Rows from block 2 of the audio encoder of a small audio captioner, named by matrix and row number. Rows with one number belong to one channel. Each number is 200 + 40 x the weight over its row's rms, rounded and kept within 0 to 999. All counts start at 0.
After each channel's rows are labels from the 100 clips, of 14976, where the channel reaches its highest value: "top examples" is what is common among them. Only what is clearly more common there than usual is listed. The data: struck, bounced, scraped and rolled objects made by modal synthesis. In brackets: how many of the 100.
# convs0: first 3x3 conv, stride 2 (encoder.blocks.2.convs.0.weight, 64x48x3x3, each kernel summed), inputs 0-47
# convs1: second 3x3 conv (encoder.blocks.2.convs.1.weight, 64x64x3x3, transposed, each kernel summed), outputs 0-63

convs0.22,185,169,151,187,159,192,190,186,211,130,253,161,235,172,132,186,269,212,266,233,173,220,118,156,183,199,169,165,194,214,211,225,196,229,139,234,181,190,202,255,213,171,90,260,165,194,161,250
convs1.22,181,133,226,231,226,235,199,180,191,206,239,107,176,181,143,183,196,209,189,203,222,174,154,204,173,201,165,127,202,237,238,161,132,143,234,161,209,189,124,177,295,190,181,209,203,210,177,227,233,174,216,175,174,105,304,212,256,217,174,206,174,147,249,251
top examples: large (66); membrane (40)

convs0.9,219,157,318,232,185,148,130,223,191,130,170,212,173,164,172,128,162,190,203,201,175,224,240,290,219,192,147,235,183,187,230,206,189,180,188,246,172,184,232,193,213,228,200,164,203,227,303,223
convs1.9,220,164,147,220,212,193,102,189,213,227,131,189,190,213,196,135,111,180,231,220,184,204,230,176,234,165,200,206,197,173,154,195,202,265,170,197,126,149,166,209,123,198,293,219,169,208,175,188,217,199,221,154,190,264,236,176,82,187,237,241,209,193,186,148
top examples: bouncing (42); bar (30)

convs0.8,284,174,317,207,207,172,189,221,223,228,193,248,138,198,214,269,188,273,228,190,219,217,133,148,195,210,207,213,113,192,154,249,184,189,177,215,240,216,272,212,218,235,140,228,206,194,219,206
convs1.8,292,233,170,225,173,218,148,172,250,234,191,175,165,170,256,212,217,226,263,200,185,172,333,200,231,167,172,104,236,195,183,170,149,186,222,255,195,179,143,163,156,186,155,227,219,169,138,227,246,217,181,185,226,171,200,211,120,226,202,228,190,192,233,253
top examples: steel-like damping (51); repeated hits (41)

convs0.18,135,221,226,194,195,225,256,164,202,243,175,270,197,135,253,182,197,181,154,237,243,272,156,227,224,202,143,176,218,174,163,184,200,217,174,233,198,230,128,202,171,194,218,129,206,296,137,257
convs1.18,138,218,214,187,108,196,233,143,181,228,230,237,133,174,279,185,234,193,199,143,147,232,243,157,185,205,187,166,158,272,141,113,233,205,166,196,233,270,191,195,289,247,180,156,190,206,145,162,182,216,185,172,169,165,191,225,204,178,199,237,190,207,122,180
top examples: action: repeated hits (41); plastic-like damping (38); membrane (37)

convs0.3,193,211,142,59,176,244,161,177,180,231,199,199,185,108,172,213,164,230,215,148,184,179,257,170,183,139,174,156,172,269,189,267,190,202,153,215,212,208,209,172,158,207,142,175,190,174,192,229
convs1.3,242,148,177,234,166,234,210,273,174,183,216,171,283,174,183,251,201,195,185,214,258,257,223,265,180,185,280,121,211,243,196,156,183,215,186,270,206,190,167,199,281,167,147,237,178,242,235,201,240,212,131,126,174,150,159,153,181,233,182,210,169,148,219,199
top examples: large (61); membrane (31)

convs0.0,142,214,226,233,234,193,265,230,168,238,157,155,244,231,259,292,205,185,217,199,193,150,181,216,235,184,165,215,196,150,177,195,212,251,154,115,278,230,136,163,156,235,224,229,227,185,143,168
convs1.0,225,207,249,201,215,162,263,168,266,157,217,249,152,244,212,172,182,197,184,160,167,184,126,133,193,330,202,220,255,222,188,201,160,171,134,196,231,173,204,183,165,204,241,208,232,170,169,210,159,318,216,182,238,173,220,202,200,217,184,191,258,121,216,200
top examples: wood-like damping (40)

convs0.61,141,155,214,195,125,217,106,179,200,250,150,180,198,204,176,263,167,184,203,210,202,250,93,218,175,109,182,196,203,179,236,196,227,176,186,242,124,161,175,251,208,180,205,207,143,188,231,212
convs1.61,188,178,272,258,236,213,167,238,168,174,206,243,161,193,212,224,182,106,239,161,171,204,179,220,225,182,138,182,201,217,220,208,175,142,246,206,163,166,158,153,205,161,282,170,117,180,128,270,162,115,175,185,210,242,182,239,178,175,230,152,149,204,209,263
top examples: hard striker (83); clipping (60); text has "clipped" (60)

convs0.33,163,195,171,154,258,205,156,199,199,175,191,229,172,138,185,123,199,187,155,217,196,95,187,187,215,228,171,167,192,208,150,188,248,176,162,239,168,197,286,270,205,168,211,122,231,135,245,240
convs1.33,130,183,203,175,236,231,147,164,227,236,164,136,229,166,217,206,159,181,142,195,314,226,210,197,199,254,168,214,150,237,190,156,237,138,252,148,191,88,217,222,221,207,150,179,195,262,241,244,246,161,207,186,221,193,228,219,186,178,251,214,252,265,210,194
top examples: steel-like damping (65)

convs0.30,163,204,211,276,160,178,201,139,193,240,212,237,263,157,210,230,195,192,197,254,191,257,306,219,222,162,163,195,201,207,226,205,255,162,220,173,207,181,232,237,325,138,201,227,234,205,163,180
convs1.30,231,179,199,259,157,217,207,173,188,213,114,246,237,154,218,173,153,192,147,196,204,203,148,203,145,206,145,274,178,176,197,143,210,200,282,275,178,165,205,203,160,215,265,185,129,208,218,162,196,193,220,144,215,168,254,146,197,123,218,155,270,161,238,149
top examples: hard striker (78); thin (high-pass) (43)

convs0.19,174,149,118,202,264,187,204,201,172,227,184,282,237,169,217,198,242,216,171,174,182,207,173,291,185,99,143,223,216,251,223,137,177,197,218,246,136,190,176,213,192,154,169,146,216,208,149,198
convs1.19,203,154,301,160,179,217,161,208,190,164,211,216,220,172,204,214,213,222,169,212,243,234,171,174,216,195,147,238,219,164,155,197,216,111,223,213,212,248,188,231,280,240,225,241,206,213,206,207,213,184,187,289,112,290,271,218,155,160,173,173,146,130,152,219
top examples: plastic-like damping (36)

convs0.20,270,219,201,267,201,166,218,151,221,232,186,193,227,214,241,177,219,164,270,204,160,123,166,152,187,211,286,256,243,265,193,184,283,204,203,196,244,201,250,185,190,274,147,152,187,206,219,223
convs1.20,176,223,174,242,224,228,197,278,141,176,269,177,168,230,188,178,217,252,248,136,208,155,209,135,226,216,211,228,217,214,229,309,183,201,223,177,142,148,227,219,218,310,191,194,226,239,256,236,192,154,288,157,179,167,187,198,155,218,155,192,219,245,180,219
top examples: repeated hits (46)

convs0.25,230,220,230,292,150,174,244,280,218,169,204,133,188,122,178,184,142,201,220,186,169,203,193,220,259,127,217,222,210,262,225,174,206,228,223,189,188,177,149,253,232,232,189,206,141,113,227,199
convs1.25,254,177,130,182,238,232,215,229,206,158,226,229,181,264,168,197,141,215,192,225,179,179,158,138,159,312,200,243,144,178,225,212,180,187,189,188,180,291,184,187,230,219,280,219,203,168,197,176,178,279,224,142,289,189,240,254,190,194,224,226,259,214,232,231
top examples: wood-like damping (55); bouncing (53); shape: clamped rod (38)

convs0.48,185,288,215,219,152,148,217,184,223,205,109,182,269,175,185,209,274,184,250,175,160,212,231,251,203,209,186,169,208,149,248,205,232,245,210,187,114,222,171,248,277,229,175,174,246,199,234,241
convs1.48,206,140,150,211,234,145,264,160,113,150,187,165,189,228,187,135,191,182,261,181,169,198,139,120,180,158,182,246,220,184,204,177,186,157,156,209,168,206,267,146,141,181,255,160,170,242,202,116,172,229,205,188,152,201,245,211,161,230,157,147,154,183,161,192
top examples: rubber-like damping (85); repeated hits (49)

convs0.55,213,159,192,208,209,203,240,114,140,248,238,177,200,174,228,192,101,228,154,217,179,219,187,190,204,205,237,247,177,179,194,221,154,216,191,217,167,326,199,158,128,215,224,154,219,136,168,155
convs1.55,245,225,179,173,183,174,187,160,181,278,139,183,157,170,209,225,262,140,185,257,196,202,200,217,183,224,191,176,211,140,204,151,157,222,188,207,239,261,170,236,187,215,67,127,224,190,240,171,175,217,168,319,178,222,182,190,191,165,156,187,263,239,195,202
top examples: steel-like damping (43)

convs0.5,202,187,227,160,279,210,227,207,226,179,201,210,134,105,171,222,177,172,213,195,204,146,207,269,206,241,215,268,218,221,139,164,231,200,178,166,162,204,257,315,187,227,157,232,195,127,206,205
convs1.5,175,154,113,151,210,219,189,170,229,270,200,192,288,177,201,203,162,263,209,207,322,220,177,252,146,150,175,177,176,161,165,292,205,150,188,233,189,203,173,155,143,173,207,219,258,189,253,178,202,233,220,160,188,194,185,209,244,215,232,269,158,217,177,190
top examples: repeated hits (57); mains hum (45)

convs0.7,268,163,183,156,262,218,210,227,224,201,297,193,184,187,219,219,187,236,241,202,279,179,180,160,206,209,242,248,224,180,163,217,276,121,121,230,259,236,239,179,142,209,191,227,170,185,202,251
convs1.7,199,196,191,193,139,232,166,130,253,192,198,141,177,240,216,181,262,142,243,189,159,148,240,202,202,156,232,232,238,240,271,156,226,188,184,161,184,303,113,228,204,235,209,207,223,156,174,178,292,247,171,202,184,229,215,237,178,158,184,226,277,163,241,207
top examples: repeated hits (55)

convs0.46,253,89,198,238,239,154,239,207,224,180,123,215,181,119,174,191,185,237,214,234,157,242,219,299,183,193,192,186,238,258,239,174,157,187,197,225,258,185,192,184,185,183,157,133,230,227,198,227
convs1.46,244,206,191,106,231,219,243,205,260,201,187,193,215,170,221,145,164,186,276,244,245,192,240,125,224,234,213,276,200,168,152,208,231,185,151,160,209,204,216,252,260,191,149,160,228,175,189,198,161,158,189,259,199,287,219,170,165,209,188,257,137,253,248,254
top examples: rubber-like damping (45); plastic-like damping (37)

convs0.49,191,168,204,187,193,187,205,101,218,282,227,218,145,138,179,165,238,127,236,261,239,159,227,262,147,156,175,189,180,172,205,225,116,171,212,226,167,190,188,225,173,206,141,198,238,194,271,222
convs1.49,164,166,222,247,169,212,192,203,182,255,180,194,261,138,211,143,130,207,151,167,209,176,233,220,171,162,184,268,232,186,206,247,214,190,222,278,155,248,196,164,222,254,131,247,185,211,201,164,146,124,98,150,189,230,181,151,168,254,152,174,198,178,248,223
top examples: rubber-like damping (55)

convs0.2,191,203,172,297,211,208,231,192,226,258,198,191,196,210,208,207,247,221,226,159,166,200,212,238,284,200,141,151,184,185,110,212,132,164,126,246,187,124,219,195,234,221,248,246,211,234,160,145
convs1.2,311,169,237,131,192,211,229,221,253,223,156,238,180,255,214,177,255,228,199,149,225,189,113,150,143,230,231,249,254,120,202,217,153,209,178,278,197,192,232,256,189,165,210,217,195,252,224,230,196,229,184,123,258,150,224,185,207,166,189,224,229,208,226,187
top examples: wood-like damping (36)

convs0.26,189,172,178,190,233,195,197,131,182,225,159,189,254,131,184,184,187,235,155,186,103,199,135,161,234,245,241,249,206,156,238,168,228,241,216,128,202,199,253,303,164,210,167,166,224,239,171,215
convs1.26,154,132,145,232,244,205,158,229,189,210,254,198,198,248,217,157,176,254,139,198,240,174,192,152,214,161,191,204,184,199,161,264,231,227,226,174,297,185,126,168,169,169,210,196,127,249,110,171,182,208,233,198,197,181,219,135,167,195,225,192,153,271,122,174
top examples: repeated hits (48); clamped rod (43)

convs0.42,164,186,159,192,248,141,176,207,174,160,170,136,169,150,226,289,160,149,276,162,173,216,238,130,193,256,214,246,244,154,167,206,159,181,203,159,233,160,272,208,193,235,163,149,198,184,230,188
convs1.42,155,168,197,190,269,180,229,157,237,141,156,203,244,267,223,235,188,273,157,180,266,189,294,210,183,163,170,156,145,219,181,227,211,186,208,224,138,229,227,199,118,213,263,204,173,262,213,260,277,211,256,181,210,148,241,127,227,210,212,209,210,189,209,224
top examples: bouncing (43); repeated hits (42)

convs0.52,214,230,166,141,191,135,192,281,238,227,191,219,219,185,194,228,244,293,266,215,207,142,262,227,231,188,186,180,216,207,219,234,178,178,218,240,242,179,248,253,273,160,136,261,181,184,229,252
convs1.52,274,138,255,287,263,177,238,204,225,261,192,200,223,229,212,211,206,185,281,209,198,193,195,258,225,185,206,239,209,209,201,141,234,162,213,305,129,181,247,168,217,196,226,210,217,256,194,246,236,232,228,98,132,177,243,181,206,149,210,207,189,218,215,228
top examples: steel-like damping (63)

convs0.29,186,142,207,136,216,263,168,204,248,204,238,191,213,196,259,167,258,266,205,130,164,255,244,157,192,172,180,219,156,153,198,253,209,151,234,257,163,213,158,119,177,132,179,213,208,173,189,252
convs1.29,98,163,201,277,143,203,169,171,273,265,227,252,182,187,256,220,144,184,134,244,189,259,232,239,185,184,176,200,140,188,247,237,173,176,234,218,172,232,166,156,254,226,166,240,185,205,182,159,185,211,206,243,186,187,145,235,235,192,230,90,204,213,209,223
top examples: wood-like damping (50); round plate (43)

convs0.40,289,215,216,205,251,236,144,200,198,182,141,222,254,288,169,235,191,250,276,191,191,236,160,168,205,206,201,222,205,238,227,150,264,190,179,173,202,162,263,184,125,209,241,261,211,202,255,238
convs1.40,197,191,249,251,234,213,186,253,177,176,183,171,146,224,224,181,247,199,201,146,165,218,225,232,185,164,196,139,143,171,270,238,253,207,223,164,189,160,274,178,150,261,151,206,269,171,135,241,277,120,232,249,219,232,156,186,170,221,219,274,207,171,246,212
top examples: steel-like damping (47); repeated hits (41)